{"n_mels": 64, "norm_position": "pre", "qk_norm": false, "lr": 0.0094, "adamw_lr_other_params": 0.00079}
Rows from block 3 of a small self-supervised audio encoder (BEST-RQ), named by matrix and row number. Rows with one number belong to one neuron. Each number is 50 + 10 x the weight over its row's rms, rounded and kept within 0 to 99. All counts start at 0. After the name is the row's rms in percent of the matrix's.
After each neuron's rows are labels from the 100 clips, of 14976, where the neuron reaches its highest value: "responds to" is what is common among them. Only what is clearly more common there than usual is listed. The data: notes from a synthesiser with random patches.
# fc1: MLP up (model.blocks.3.mlp.fc1.weight, 640x320), inputs 0-106
# fc2: MLP down (model.blocks.3.mlp.fc2.weight, 320x640, transposed), outputs 0-106

fc1.185 106:46 71 35 42 58 54 38 34 45 54 60 57 61 48 52 45 40 59 42 31 41 63 64 43 49 41 48 52 42 40 52 57 49 61 59 55 60 55 51 45 43 67 33 45 50 66 47 37 56 60 48 60 35 51 60 47 66 45 37 54 38 57 55 43 56 49 45 45 58 46 49 58 49 66 30 42 55 53 56 57 43 54 36 41 54 57 86 48 43 44 58 56 35 57 49 52 51 42 50 58 59 42 54 37 44 44 59
fc2.185 136:52 45 44 52 45 35 52 71 63 39 51 47 53 41 66 56 58 60 44 65 45 35 57 58 53 41 44 61 51 49 51 47 45 58 56 54 56 59 46 45 41 53 37 33 51 32 58 63 53 60 53 45 45 50 61 54 53 44 45 47 58 46 55 44 39 56 57 41 46 44 43 55 65 66 40 47 41 67 58 46 46 46 62 50 54 12 60 56 54 63 39 53 43 59 59 41 64 42 59 54 35 65 56 67 54 59 66
responds to: drive; gate; filter wobble

fc1.489 099:42 71 57 64 45 52 58 47 57 43 46 72 40 59 51 61 48 48 63 40 51 70 35 55 41 44 44 58 43 59 43 47 58 61 63 54 51 46 45 40 53 48 52 43 42 39 45 54 56 50 28 65 65 63 32 63 46 37 48 29 42 59 55 38 63 52 56 68 46 55 64 50 45 55 66 61 60 51 48 48 51 41 47 63 46 35 49 33 44 56 51 40 51 62 42 66 50 32 33 52 44 34 59 44 57 58 53
fc2.489 092:39 62 55 36 49 60 52 50 44 19 58 30 41 75 48 33 55 40 42 29 49 63 48 54 43 49 30 59 44 56 35 42 31 46 45 58 35 43 61 45 50 45 52 46 34 48 54 54 58 43 53 41 51 49 52 50 39 48 25 59 40 45 57 49 33 56 41 45 59 43 43 55 57 59 43 58 37 62 64 43 50 50 61 44 39 45 41 42 62 64 38 60 46 55 50 61 57 54 40 45 41 54 46 44 47 57 35
responds to: swell

fc1.616 102:43 46 57 39 51 38 52 54 48 52 54 48 52 50 33 41 44 30 42 36 49 60 43 50 48 50 46 55 62 72 42 64 47 52 46 36 30 51 65 32 60 38 54 53 60 35 54 51 36 66 53 63 67 35 59 65 62 31 40 54 45 28 49 48 42 60 50 53 54 52 39 73 44 51 41 60 60 43 58 42 50 55 40 53 46 31 50 58 68 49 56 44 40 51 53 47 54 52 50 59 43 59 61 55 54 53 52
fc2.616 070:44 58 37 58 57 49 52 33 60 42 52 41 38 22 54 55 51 48 47 57 64 51 62 67 68 59 49 53 37 49 68 38 35 37 45 53 47 48 35 71 42 52 44 49 43 64 52 52 57 40 56 53 34 63 52 37 50 49 57 53 60 56 47 57 55 58 48 52 36 43 41 47 56 38 46 43 42 63 49 46 65 55 57 61 54 51 61 45 50 43 49 46 46 51 47 73 47 48 47 35 65 36 38 44 29 42 61
responds to: pad; harmonic FM

fc1.375 092:36 33 42 32 44 39 40 46 32 68 56 54 47 74 38 53 33 27 46 52 52 51 51 56 47 50 59 46 46 49 55 47 73 44 44 30 56 39 62 48 61 39 66 45 60 41 44 56 49 36 60 31 49 53 58 55 50 62 58 82 53 39 37 69 54 60 56 71 53 68 39 60 53 63 52 54 62 39 54 48 38 44 63 67 54 56 50 45 39 50 51 45 61 42 47 44 42 37 59 35 56 45 45 50 46 47 35
fc2.375 097:48 32 41 44 60 49 60 70 66 41 51 34 34 36 64 47 42 59 43 42 54 31 60 64 39 32 34 55 42 52 47 47 39 50 51 45 48 57 40 45 57 47 40 54 43 60 37 71 46 50 46 71 58 65 49 65 44 52 36 55 43 42 45 64 47 52 51 74 43 32 58 32 44 39 36 52 31 66 47 58 49 56 52 58 59 49 57 49 45 45 59 39 47 59 47 49 56 57 54 46 54 41 47 46 47 66 45
responds to: bass register

fc1.160 106:60 42 55 54 63 47 44 53 33 67 49 38 44 51 67 62 43 55 75 46 39 59 43 55 38 59 61 54 41 48 60 52 37 47 59 56 42 62 32 46 47 67 60 73 51 61 42 46 64 50 52 65 40 55 40 48 41 46 74 44 41 36 42 49 42 52 55 54 57 57 55 43 52 34 49 54 59 60 42 49 47 56 46 52 47 41 58 36 53 36 54 54 50 47 57 48 41 61 45 49 32 47 48 41 54 48 56
fc2.160 125:29 57 57 46 54 44 51 57 51 33 60 38 49 38 65 50 51 29 54 60 61 47 54 22 67 50 52 42 52 44 44 51 53 27 49 44 49 62 49 42 37 40 38 44 42 40 44 32 54 47 45 60 46 45 37 60 47 40 46 43 58 45 40 37 50 67 34 49 69 50 45 44 64 56 65 49 33 53 47 43 56 63 56 58 38 48 49 54 46 38 52 47 40 34 50 58 64 54 44 44 44 52 46 59 54 56 31
responds to: swell; drive

fc1.157 111:24 55 31 38 50 47 48 45 52 51 63 47 42 48 27 54 45 45 51 38 40 47 46 45 45 46 49 59 55 61 60 56 46 68 48 35 59 50 42 37 40 54 72 56 57 42 57 43 49 47 47 68 49 68 63 49 38 56 55 52 59 55 53 53 52 49 46 52 59 34 49 44 55 38 39 51 52 52 23 49 46 50 43 58 36 44 66 40 57 56 35 50 61 51 41 64 59 57 39 32 43 55 50 51 46 58 59
fc2.157 106:53 47 28 42 54 57 37 62 41 74 41 55 47 40 40 55 63 46 50 59 68 41 65 57 50 50 43 61 47 57 50 47 60 51 60 50 38 43 40 49 51 52 33 47 46 49 34 49 51 48 54 66 56 60 41 33 60 58 46 58 34 61 46 49 41 37 69 44 64 49 47 62 60 56 40 42 62 45 70 68 39 50 44 49 60 66 51 42 47 40 69 66 46 59 32 40 50 52 59 45 68 52 40 34 43 55 69
responds to: echo

fc1.505 088:47 48 62 46 48 67 42 58 44 70 43 57 62 59 49 42 32 57 49 62 62 59 54 44 52 61 57 46 49 56 45 53 54 45 53 42 57 34 47 34 45 47 26 68 52 45 55 42 46 55 61 62 64 54 46 52 43 40 47 68 45 55 41 50 53 49 69 49 49 50 29 56 65 54 40 64 66 66 36 39 58 52 48 57 71 65 30 47 53 64 36 45 54 56 49 29 41 38 57 36 50 42 48 48 54 41 37
fc2.505 057:45 54 41 45 57 56 47 33 63 41 62 33 53 50 65 48 35 47 42 40 55 59 52 55 54 62 53 54 49 43 47 38 55 57 57 61 65 52 54 51 44 33 70 42 41 52 56 51 62 41 51 37 33 50 36 48 41 53 33 54 52 45 61 41 38 39 45 58 38 38 65 56 39 48 64 47 41 37 42 69 56 26 58 46 48 48 51 44 51 61 46 39 38 56 53 50 55 50 43 54 50 45 41 69 51 39 56
responds to: swell; tremolo; noise

fc1.283 099:37 64 52 62 75 59 45 46 42 38 55 47 55 48 46 45 44 52 59 38 38 46 49 55 55 48 52 59 42 57 56 63 49 50 44 31 47 40 53 48 63 56 44 43 42 46 67 57 60 59 60 64 68 46 51 63 28 48 44 59 49 55 32 59 68 37 54 56 51 64 36 67 54 56 41 61 32 47 47 51 67 52 28 44 60 44 50 49 52 49 52 58 73 55 39 65 40 42 43 62 50 51 51 48 50 61 46
fc2.283 076:37 53 58 50 60 59 58 41 66 46 49 36 44 48 51 67 41 55 42 52 70 46 52 38 33 48 52 55 42 46 47 45 57 41 54 70 56 55 55 44 22 52 45 42 47 62 36 53 45 41 48 32 33 62 48 54 49 36 47 51 42 52 55 44 50 55 60 51 69 44 73 62 51 38 71 41 49 39 56 39 54 41 71 58 52 68 54 37 42 54 56 66 34 62 53 39 54 66 42 38 68 53 43 50 53 43 64
responds to: swell; high-pass; noise

fc1.265 104:53 43 51 56 49 47 44 42 47 42 38 39 60 38 48 34 63 41 51 47 49 58 55 46 32 40 41 63 43 55 38 65 44 57 45 45 51 44 63 54 52 50 47 61 47 41 67 58 48 62 44 60 47 61 59 41 62 38 57 36 52 46 50 55 72 57 55 50 31 67 52 54 49 46 61 45 56 54 52 61 82 55 42 59 53 46 23 70 41 63 45 59 37 51 33 39 60 62 46 49 50 44 37 68 56 49 51
fc2.265 070:43 50 43 38 55 46 48 49 43 55 49 48 51 74 48 41 40 57 39 56 61 45 45 41 56 57 37 55 61 30 41 31 54 41 53 24 42 64 56 47 60 53 47 32 42 59 46 43 57 54 56 61 53 58 61 69 50 66 55 56 68 38 59 37 50 37 48 41 56 54 54 44 48 52 50 51 57 36 43 54 52 44 54 60 37 57 60 43 72 55 34 34 67 65 55 49 61 59 54 52 46 48 61 50 66 28 39
responds to: bass register; gate

fc1.115 125:43 51 74 48 53 60 43 61 56 59 40 57 55 50 68 26 43 26 62 53 49 67 60 60 60 47 49 46 60 58 55 68 57 46 41 60 49 40 57 41 46 46 50 48 44 64 52 51 53 57 54 46 51 32 67 54 33 49 49 60 38 65 49 32 50 47 39 44 44 49 66 45 61 55 44 77 52 29 51 66 63 59 39 54 47 42 33 45 63 59 69 51 36 27 47 56 55 58 72 40 39 58 32 39 46 43 35
fc2.115 134:47 39 55 41 55 54 57 57 57 60 46 65 41 58 40 48 52 34 47 53 53 47 54 55 64 48 51 60 41 46 52 53 65 48 39 41 44 61 55 53 37 45 43 53 59 50 46 67 66 50 55 34 53 67 50 46 49 49 64 54 27 64 54 44 64 63 39 45 44 60 67 46 54 38 52 58 46 42 35 50 65 55 63 37 46 42 51 44 55 50 49 10 38 38 47 51 47 37 60 39 57 51 53 42 49 40 58
responds to: pluck

fc1.501 107:47 50 50 40 45 59 37 44 56 42 61 63 59 39 48 45 54 52 50 71 46 51 47 65 36 44 48 46 43 59 54 44 41 49 29 51 72 51 34 27 58 37 29 53 50 47 60 59 46 63 55 38 51 61 39 42 41 43 56 28 47 47 46 48 52 59 34 27 52 50 52 46 61 47 61 59 62 23 56 59 57 50 43 50 48 65 60 65 62 53 43 27 64 71 43 52 68 62 57 55 55 58 48 50 53 49 46
fc2.501 108:54 54 36 48 42 64 64 37 46 56 51 75 36 42 42 23 51 50 50 37 53 37 51 43 65 68 35 43 53 41 62 52 36 33 59 70 33 35 49 64 60 65 60 49 53 55 41 34 57 67 42 54 58 39 44 49 51 54 43 57 42 45 52 52 61 44 65 52 59 57 42 50 46 38 48 36 48 73 55 49 53 44 48 43 59 60 61 26 55 58 45 70 56 54 60 61 62 48 54 45 52 52 70 48 51 58 48
responds to: gate; high-pass; oscillator: noise

fc1.213 097:50 46 56 56 64 46 64 40 48 34 50 55 56 40 55 55 42 53 36 32 50 59 49 53 27 69 59 56 46 56 37 54 54 42 52 64 73 51 31 47 59 26 47 43 57 53 58 69 55 51 51 37 71 64 41 57 47 43 51 67 44 45 56 36 56 42 64 54 67 52 57 62 54 47 45 47 63 46 45 56 58 67 51 43 51 40 44 40 57 49 45 51 63 34 52 34 37 71 44 45 66 59 36 46 54 46 55
fc2.213 089:42 43 53 50 41 41 40 51 45 48 64 54 48 45 56 38 47 44 54 29 41 51 49 69 45 34 56 55 50 65 48 34 60 46 51 56 67 49 47 47 40 56 46 50 72 50 51 40 46 56 38 42 58 68 58 36 47 42 45 53 32 49 44 24 60 29 53 60 48 53 54 46 35 49 52 57 31 67 57 55 55 69 35 55 41 50 48 56 67 67 40 60 57 37 69 62 45 64 54 46 64 46 41 61 58 45 60
responds to: pluck

fc1.269 096:60 72 45 54 35 63 49 63 49 44 53 66 57 63 55 44 50 58 44 34 40 39 50 62 51 61 50 37 48 54 33 51 66 43 53 40 51 41 50 47 46 48 40 60 39 56 57 49 65 63 56 49 40 39 52 55 49 56 44 47 50 53 44 45 47 45 56 72 48 37 49 61 64 54 55 56 63 45 63 49 74 42 63 45 38 62 51 49 56 35 55 53 47 71 58 42 52 44 46 55 65 57 52 41 50 39 39
fc2.269 113:45 58 40 44 44 45 63 54 29 46 43 48 37 49 50 38 67 43 40 63 52 48 48 46 59 59 45 46 41 53 55 51 60 59 55 45 73 35 57 29 52 55 58 52 36 42 28 62 49 53 69 43 40 63 63 46 58 44 51 46 55 54 48 53 47 48 47 48 45 66 47 49 42 42 66 48 70 54 42 38 41 63 38 69 44 54 54 50 46 66 53 46 43 56 58 56 57 47 26 54 66 40 28 56 60 46 46
responds to: echo; gate; noise

fc1.584 099:33 46 54 61 57 48 44 50 59 47 68 54 34 55 55 52 42 44 48 62 52 49 43 55 52 47 69 37 56 65 47 60 55 43 49 50 44 29 63 53 39 32 29 43 62 67 69 63 40 53 44 38 62 42 50 42 72 72 62 29 42 67 41 48 30 54 45 38 43 55 62 49 38 40 51 53 52 58 31 41 72 44 45 48 64 48 50 52 44 55 45 37 40 41 58 50 54 37 50 47 38 44 47 55 43 65 49
fc2.584 071:48 51 50 27 48 64 51 58 55 62 51 57 71 46 50 50 54 46 31 46 46 39 59 49 45 50 40 42 49 40 54 43 65 41 39 30 40 38 29 52 45 51 68 49 44 37 40 53 64 55 40 62 41 41 38 51 38 53 38 53 47 33 46 49 60 62 38 45 53 46 60 54 43 52 51 41 50 58 62 57 55 42 37 56 38 37 25 57 54 47 47 65 64 54 55 56 37 57 48 45 47 30 47 49 44 34 32
responds to: square

fc1.462 104:46 67 42 53 40 60 54 46 69 59 55 65 33 40 56 36 63 64 52 39 55 70 40 61 59 51 57 43 39 56 61 53 40 69 58 58 53 52 66 38 66 65 46 47 51 48 41 70 51 62 55 54 48 51 59 47 52 53 49 76 41 43 46 55 46 54 58 27 33 47 27 74 33 49 54 52 49 50 45 56 49 62 54 56 61 37 44 42 37 52 66 42 30 39 71 36 47 50 57 37 66 44 47 48 58 52 49
fc2.462 095:39 52 63 54 38 49 51 52 35 66 52 57 60 51 52 52 42 70 42 59 44 43 67 58 45 33 66 68 42 55 31 53 53 58 48 46 56 44 48 53 60 52 49 61 47 61 45 43 45 51 47 45 63 62 60 59 58 40 53 48 73 50 76 39 63 85 51 65 38 42 60 43 48 43 41 61 52 41 63 44 62 54 65 48 60 40 57 60 49 45 56 64 50 43 52 49 75 46 44 51 63 68 45 38 55 62 56
responds to: echo; filter wobble; resonance

fc1.99 094:51 71 27 40 38 54 55 32 68 46 63 43 38 51 53 50 52 53 40 64 38 57 45 47 46 71 52 34 36 44 40 49 71 25 60 43 36 37 39 50 41 50 60 45 48 49 65 63 54 55 30 56 57 70 58 44 49 69 42 50 42 67 60 40 43 54 46 63 61 53 46 61 46 48 53 53 45 48 38 58 53 59 53 57 61 50 62 61 44 58 47 48 40 46 60 45 48 50 57 58 45 50 55 51 53 60 56
fc2.99 117:47 47 74 58 40 45 46 64 42 37 48 64 60 57 46 54 56 44 52 42 52 46 41 36 38 54 57 48 58 51 48 63 48 41 54 77 57 49 54 49 55 51 39 34 55 59 48 39 61 52 67 64 45 47 64 39 55 65 46 58 37 37 55 43 60 35 57 51 54 57 60 81 66 58 48 73 34 60 55 51 36 52 54 56 56 47 64 41 41 44 66 58 48 47 38 50 52 60 48 70 54 40 49 46 48 52 57
responds to: square; pitch class: F#

fc1.327 092:51 48 49 62 33 63 54 42 40 63 43 51 50 29 47 56 68 62 57 42 58 66 59 39 46 62 58 58 31 72 44 48 38 38 36 58 42 57 60 42 59 61 38 37 46 49 53 46 43 65 41 61 50 59 58 57 40 64 63 70 40 56 36 79 29 35 41 37 60 72 39 47 63 44 63 51 46 50 57 45 50 59 47 50 55 49 51 41 40 34 56 54 41 54 55 56 55 53 47 52 60 49 48 45 36 57 66
fc2.327 076:42 51 53 45 51 51 62 67 55 57 48 41 58 45 49 37 61 52 46 48 61 57 33 50 50 32 62 49 64 48 56 40 40 32 59 40 56 54 39 75 47 42 56 64 54 46 41 40 56 40 50 39 55 39 64 42 53 66 38 24 62 31 60 32 58 55 66 55 64 48 57 52 42 53 36 50 52 50 57 47 51 48 45 50 39 56 43 51 49 60 53 62 55 52 51 30 38 50 46 62 48 69 24 57 46 56 39
responds to: echo; pluck; filter: low-pass; triangle

fc1.44 088:48 76 51 61 45 48 54 44 59 46 77 39 48 44 46 49 36 43 54 46 52 55 69 51 58 51 50 63 57 61 58 61 56 68 68 46 51 44 36 42 66 60 39 48 44 53 61 45 61 52 67 63 64 59 55 40 51 58 72 61 59 35 44 49 47 57 32 41 36 46 57 53 65 62 66 50 45 54 42 57 59 47 48 34 62 51 35 44 28 64 63 47 59 45 46 39 50 35 65 54 46 50 44 51 48 48 34
fc2.44 055:54 49 53 44 41 65 36 65 62 64 54 39 43 64 60 56 52 59 51 66 66 53 46 57 36 47 40 65 38 47 36 35 74 62 48 39 38 39 55 34 51 57 53 50 45 70 67 47 61 49 46 43 64 53 42 41 52 52 59 61 41 52 50 54 51 46 46 72 59 55 31 56 59 42 44 51 45 58 51 67 65 54 43 50 62 60 50 52 40 75 38 35 50 53 52 29 66 32 46 62 51 58 57 52 46 40 49
responds to: square

fc1.329 098:63 48 42 40 45 62 48 50 65 52 44 55 43 35 38 53 68 39 59 45 44 44 60 54 55 63 52 45 48 65 37 61 45 39 36 36 46 53 25 38 58 51 40 48 55 64 64 46 66 58 52 48 79 66 45 45 60 62 38 53 63 34 43 55 39 36 62 61 40 39 41 56 47 46 62 48 44 54 41 46 61 53 42 37 48 41 50 43 45 55 44 33 35 53 50 51 38 76 38 53 61 60 47 49 56 49 60
fc2.329 085:64 51 66 43 57 37 37 48 49 55 42 51 51 51 52 61 48 41 42 47 56 56 40 44 52 44 28 44 57 42 50 44 64 58 50 64 59 33 53 60 40 48 52 37 43 42 54 48 66 37 53 29 49 41 40 62 53 63 52 46 32 70 44 41 53 29 41 55 41 39 47 49 56 52 17 45 59 55 56 59 44 74 35 62 67 51 31 59 63 55 36 57 70 37 49 54 58 34 53 52 66 49 50 26 69 70 41
responds to: drive; pitch class: F#; hard sync

fc1.295 098:61 43 64 54 74 48 40 42 53 60 44 47 46 59 45 40 52 59 51 59 41 54 62 64 52 52 54 45 51 36 46 63 57 39 44 37 39 37 41 52 70 48 56 40 65 55 49 52 42 38 58 43 53 45 70 44 48 53 60 41 40 38 66 55 56 50 53 63 51 49 60 55 59 50 49 53 55 42 66 50 46 36 71 44 60 63 41 50 70 44 59 61 65 51 31 45 45 49 40 55 57 68 39 50 72 72 56
fc2.295 107:40 43 55 64 42 60 47 56 49 48 56 48 53 35 66 50 60 74 40 61 65 56 50 44 62 48 34 47 43 67 69 44 50 56 57 47 57 44 47 44 45 36 51 46 45 32 41 73 45 62 52 42 58 34 36 37 36 44 43 67 45 40 40 46 41 46 54 56 47 60 42 54 52 69 53 54 41 36 40 56 42 56 62 42 41 38 58 50 38 40 52 31 35 47 55 45 62 61 56 53 47 38 69 52 32 51 42
responds to: bass register; inharmonic FM

fc1.229 092:43 34 62 56 63 64 38 26 55 46 58 41 52 60 34 36 58 53 59 50 57 45 66 54 47 44 43 41 47 57 48 40 46 55 52 36 61 54 47 39 43 63 56 57 41 59 56 63 25 30 31 49 65 47 46 43 52 41 63 43 65 51 51 53 35 37 44 46 60 40 52 48 35 50 69 48 49 62 39 42 60 33 45 52 45 49 38 44 28 42 42 52 58 43 48 38 46 55 66 57 42 40 70 79 66 48 41
fc2.229 103:40 35 31 43 39 42 52 64 56 57 51 34 42 51 49 60 25 39 68 65 49 44 49 46 51 50 54 63 37 41 44 57 51 46 41 44 46 52 44 56 60 59 57 50 62 46 39 39 38 51 52 45 35 52 62 45 58 46 43 72 37 63 50 57 51 47 45 49 38 32 64 61 46 44 48 61 44 45 62 60 36 78 61 57 41 51 45 52 49 43 47 58 50 53 44 53 47 53 50 50 56 42 40 39 54 48 74
responds to: square

fc1.268 109:61 49 42 70 65 62 46 61 65 48 52 47 56 47 58 62 46 39 49 49 52 62 48 49 55 56 50 34 46 53 44 34 67 35 42 52 50 52 49 39 53 46 49 59 46 37 39 57 54 45 49 51 43 42 36 43 59 35 55 64 36 56 39 45 36 69 52 67 58 54 51 52 43 63 57 43 44 53 63 77 48 55 45 50 38 57 55 60 42 57 35 78 53 36 68 60 37 65 37 43 49 44 65 58 34 48 56
fc2.268 139:22 48 50 53 76 43 59 62 62 62 57 64 56 61 45 56 54 33 47 52 39 50 35 56 42 58 42 29 58 44 55 67 40 44 48 50 40 53 39 54 54 45 48 51 38 52 57 47 45 58 64 56 69 59 28 56 51 55 47 53 52 54 41 53 43 51 55 72 46 63 31 35 48 35 37 50 44 50 48 59 41 52 48 53 48 49 50 47 43 54 48 55 49 43 45 56 43 21 49 42 45 44 60 38 60 67 37
responds to: pluck; triangle

fc1.282 110:45 46 64 48 46 40 64 75 46 54 65 47 41 54 35 48 54 49 86 62 58 59 47 42 53 57 61 50 55 68 55 49 50 50 43 49 59 54 39 34 50 42 66 36 51 43 61 53 57 48 45 45 63 51 61 58 34 40 59 68 51 32 70 63 39 57 65 63 47 43 42 50 60 44 57 39 47 44 54 39 54 50 41 55 36 49 50 52 57 37 44 52 45 52 57 60 56 71 54 51 20 40 63 69 46 55 29
fc2.282 078:36 41 53 51 54 50 45 48 63 57 42 45 53 55 53 63 49 56 50 54 61 43 59 58 56 58 41 59 49 49 36 49 65 38 70 62 65 24 40 45 57 54 45 39 43 53 41 35 51 55 50 50 42 54 36 51 52 57 65 41 43 50 49 44 43 63 35 50 58 39 64 31 57 62 43 56 42 64 43 59 47 60 49 42 57 60 55 44 38 66 63 66 79 41 50 49 41 58 51 58 65 52 50 76 49 73 55
responds to: swell

fc1.83 110:29 60 42 36 41 47 38 66 70 51 56 57 51 58 44 40 41 53 48 37 41 59 42 53 36 51 38 46 57 41 45 51 65 51 42 34 67 46 49 31 46 52 40 58 51 58 35 63 54 64 48 62 32 47 53 36 55 76 45 63 45 53 63 45 32 55 49 61 39 56 50 29 67 63 39 57 30 43 59 51 45 49 37 53 57 52 40 53 50 36 42 41 61 42 54 58 52 42 51 56 57 44 40 50 44 38 38
fc2.83 104:63 39 47 59 50 60 59 35 46 40 34 46 45 62 63 57 52 54 45 49 46 59 58 66 66 66 50 43 47 44 50 37 46 44 30 50 34 52 52 49 64 57 62 56 54 40 55 50 41 64 49 40 53 50 61 34 51 32 47 36 62 67 40 36 37 43 37 64 39 55 64 47 55 34 62 56 49 42 46 44 32 39 42 42 49 46 45 42 45 53 68 44 51 59 37 48 59 57 54 53 50 37 69 41 69 55 53
responds to: gate

fc1.289 097:56 51 41 41 35 43 48 50 58 36 61 63 36 41 56 54 55 59 60 44 40 71 45 48 46 57 49 61 56 43 56 65 52 44 29 71 67 28 57 55 43 43 54 41 43 41 39 76 50 32 56 54 46 60 56 56 51 56 72 47 45 31 27 48 56 35 50 62 67 59 59 45 62 33 55 34 72 53 47 38 67 52 42 24 45 72 44 53 53 52 53 54 66 45 41 51 55 47 42 54 54 64 41 45 53 54 71
fc2.289 068:43 55 61 56 56 55 63 47 47 52 55 38 46 66 46 58 52 38 35 56 54 40 50 65 56 56 50 52 46 53 45 50 69 59 67 46 32 58 55 50 45 54 47 58 37 40 56 33 46 44 54 47 55 61 58 50 63 42 39 48 49 43 53 83 58 48 65 49 42 47 59 67 53 55 62 59 57 49 58 52 52 51 42 42 52 15 56 41 57 84 46 49 29 58 49 45 54 45 52 41 61 51 43 45 47 38 42
responds to: echo

fc1.239 095:56 65 50 58 60 65 66 35 53 48 56 49 32 46 35 51 33 61 58 42 38 45 40 54 66 56 60 44 61 61 60 59 49 45 32 56 37 43 48 31 58 46 24 44 41 50 54 48 56 52 62 59 58 50 46 40 39 62 45 66 46 41 48 56 33 61 65 39 50 55 62 36 64 53 54 52 38 29 68 32 56 33 54 75 30 47 65 60 58 48 63 46 53 71 38 41 49 51 59 54 51 68 57 53 49 43 49
fc2.239 057:50 43 63 59 48 44 60 57 52 52 68 41 46 47 74 54 50 36 56 48 53 44 71 59 49 61 64 58 49 42 48 51 35 60 57 53 63 59 56 57 47 43 75 45 53 61 64 57 40 37 36 63 45 49 42 43 49 45 48 30 63 56 61 39 65 56 41 38 81 49 50 60 42 53 41 45 25 50 32 63 53 58 46 55 49 51 53 48 33 52 47 77 50 63 58 46 37 52 45 45 51 40 52 39 67 38 51
responds to: echo; pluck

fc1.255 101:43 60 64 64 42 54 47 57 54 35 48 37 40 44 55 26 65 48 54 61 32 44 53 56 47 39 43 60 61 52 53 52 47 60 46 60 70 46 50 21 53 30 43 43 45 52 44 39 51 41 62 43 50 43 40 52 52 26 63 56 53 50 40 50 38 50 57 44 54 53 65 26 41 52 55 49 53 61 44 64 40 58 58 50 32 37 62 57 38 55 53 54 53 46 43 55 42 38 48 67 47 46 67 48 38 44 50
fc2.255 094:51 53 41 45 50 41 40 54 55 38 36 61 58 58 37 40 43 66 57 44 41 42 49 36 72 44 62 29 41 53 37 51 63 45 51 47 46 55 40 46 44 57 51 64 55 59 53 56 45 50 55 53 50 24 60 39 60 42 37 54 59 69 62 68 51 49 70 44 57 45 53 47 52 59 38 49 35 47 41 56 42 47 43 41 38 56 47 50 65 50 43 51 69 54 61 75 52 56 44 52 68 64 71 37 45 38 67
responds to: low-pass; bass register

fc1.17 103:50 43 52 44 60 56 51 58 49 49 53 48 55 26 53 49 48 42 52 40 60 46 47 52 43 28 45 63 41 60 50 44 49 44 56 61 38 54 41 54 37 60 43 26 46 61 56 74 19 37 40 61 48 49 54 28 56 60 46 46 43 44 44 52 38 53 24 50 51 68 44 55 66 56 52 69 40 65 48 30 55 47 64 47 59 47 50 39 48 63 44 62 57 46 38 39 75 61 43 43 40 48 47 53 65 44 47
fc2.17 115:66 63 55 55 68 42 53 64 47 50 55 49 27 41 50 53 55 52 63 39 40 65 42 60 50 34 35 76 59 59 59 48 48 49 63 65 49 57 42 54 56 43 45 46 53 63 59 48 63 74 52 43 59 58 48 37 67 50 52 32 44 43 53 64 25 62 52 55 45 43 64 44 41 45 52 46 58 59 61 33 36 43 56 62 59 44 64 54 60 54 57 44 64 47 54 41 49 31 46 57 50 52 58 47 41 65 52
responds to: echo; drive; noise

fc1.383 091:63 54 44 62 34 52 41 52 47 51 26 48 60 55 52 39 41 49 43 36 28 64 52 55 47 44 58 67 45 30 28 69 51 29 29 57 27 51 62 55 40 56 50 56 55 47 52 62 61 42 47 47 59 32 56 56 63 49 46 41 48 31 42 48 41 69 65 36 44 32 57 35 42 46 52 55 51 35 68 65 56 56 65 66 36 51 53 66 76 49 36 60 49 75 61 57 43 64 42 47 50 37 49 42 56 50 35
fc2.383 106:38 56 52 49 38 47 50 54 64 35 54 44 46 36 50 55 61 49 62 48 63 46 47 50 31 69 47 46 60 16 58 55 50 66 65 35 46 35 55 66 59 42 55 35 47 53 55 38 24 45 39 49 39 57 50 44 37 61 45 43 68 71 49 39 55 44 41 68 48 58 32 40 39 64 47 56 53 49 49 46 40 56 57 41 48 53 51 54 56 32 49 47 53 51 41 53 70 47 48 52 71 68 60 54 47 49 65
responds to: gate

fc1.492 106:54 56 54 50 53 58 45 54 49 56 47 56 51 52 49 39 48 42 49 46 51 54 30 50 48 24 55 46 60 68 50 38 65 47 48 41 47 48 59 51 56 58 53 60 57 56 49 36 52 42 64 42 51 63 65 57 36 71 62 42 57 46 66 37 32 35 40 54 21 52 40 64 65 65 76 69 47 61 62 67 39 42 38 51 37 33 46 77 60 49 39 40 49 46 48 62 59 55 39 52 33 46 50 46 58 63 49
fc2.492 112:63 47 29 37 45 58 39 59 30 32 52 49 56 46 51 41 54 43 50 57 69 37 35 38 52 70 62 45 58 55 58 46 43 37 41 45 60 58 57 41 41 51 67 43 57 53 65 39 45 59 53 46 47 44 48 31 44 51 67 48 46 66 56 67 60 76 58 55 55 47 60 46 50 59 34 34 74 45 54 66 43 38 60 50 54 66 59 33 53 47 52 70 51 33 54 46 54 37 50 38 63 40 63 31 49 60 47
responds to: pad; noise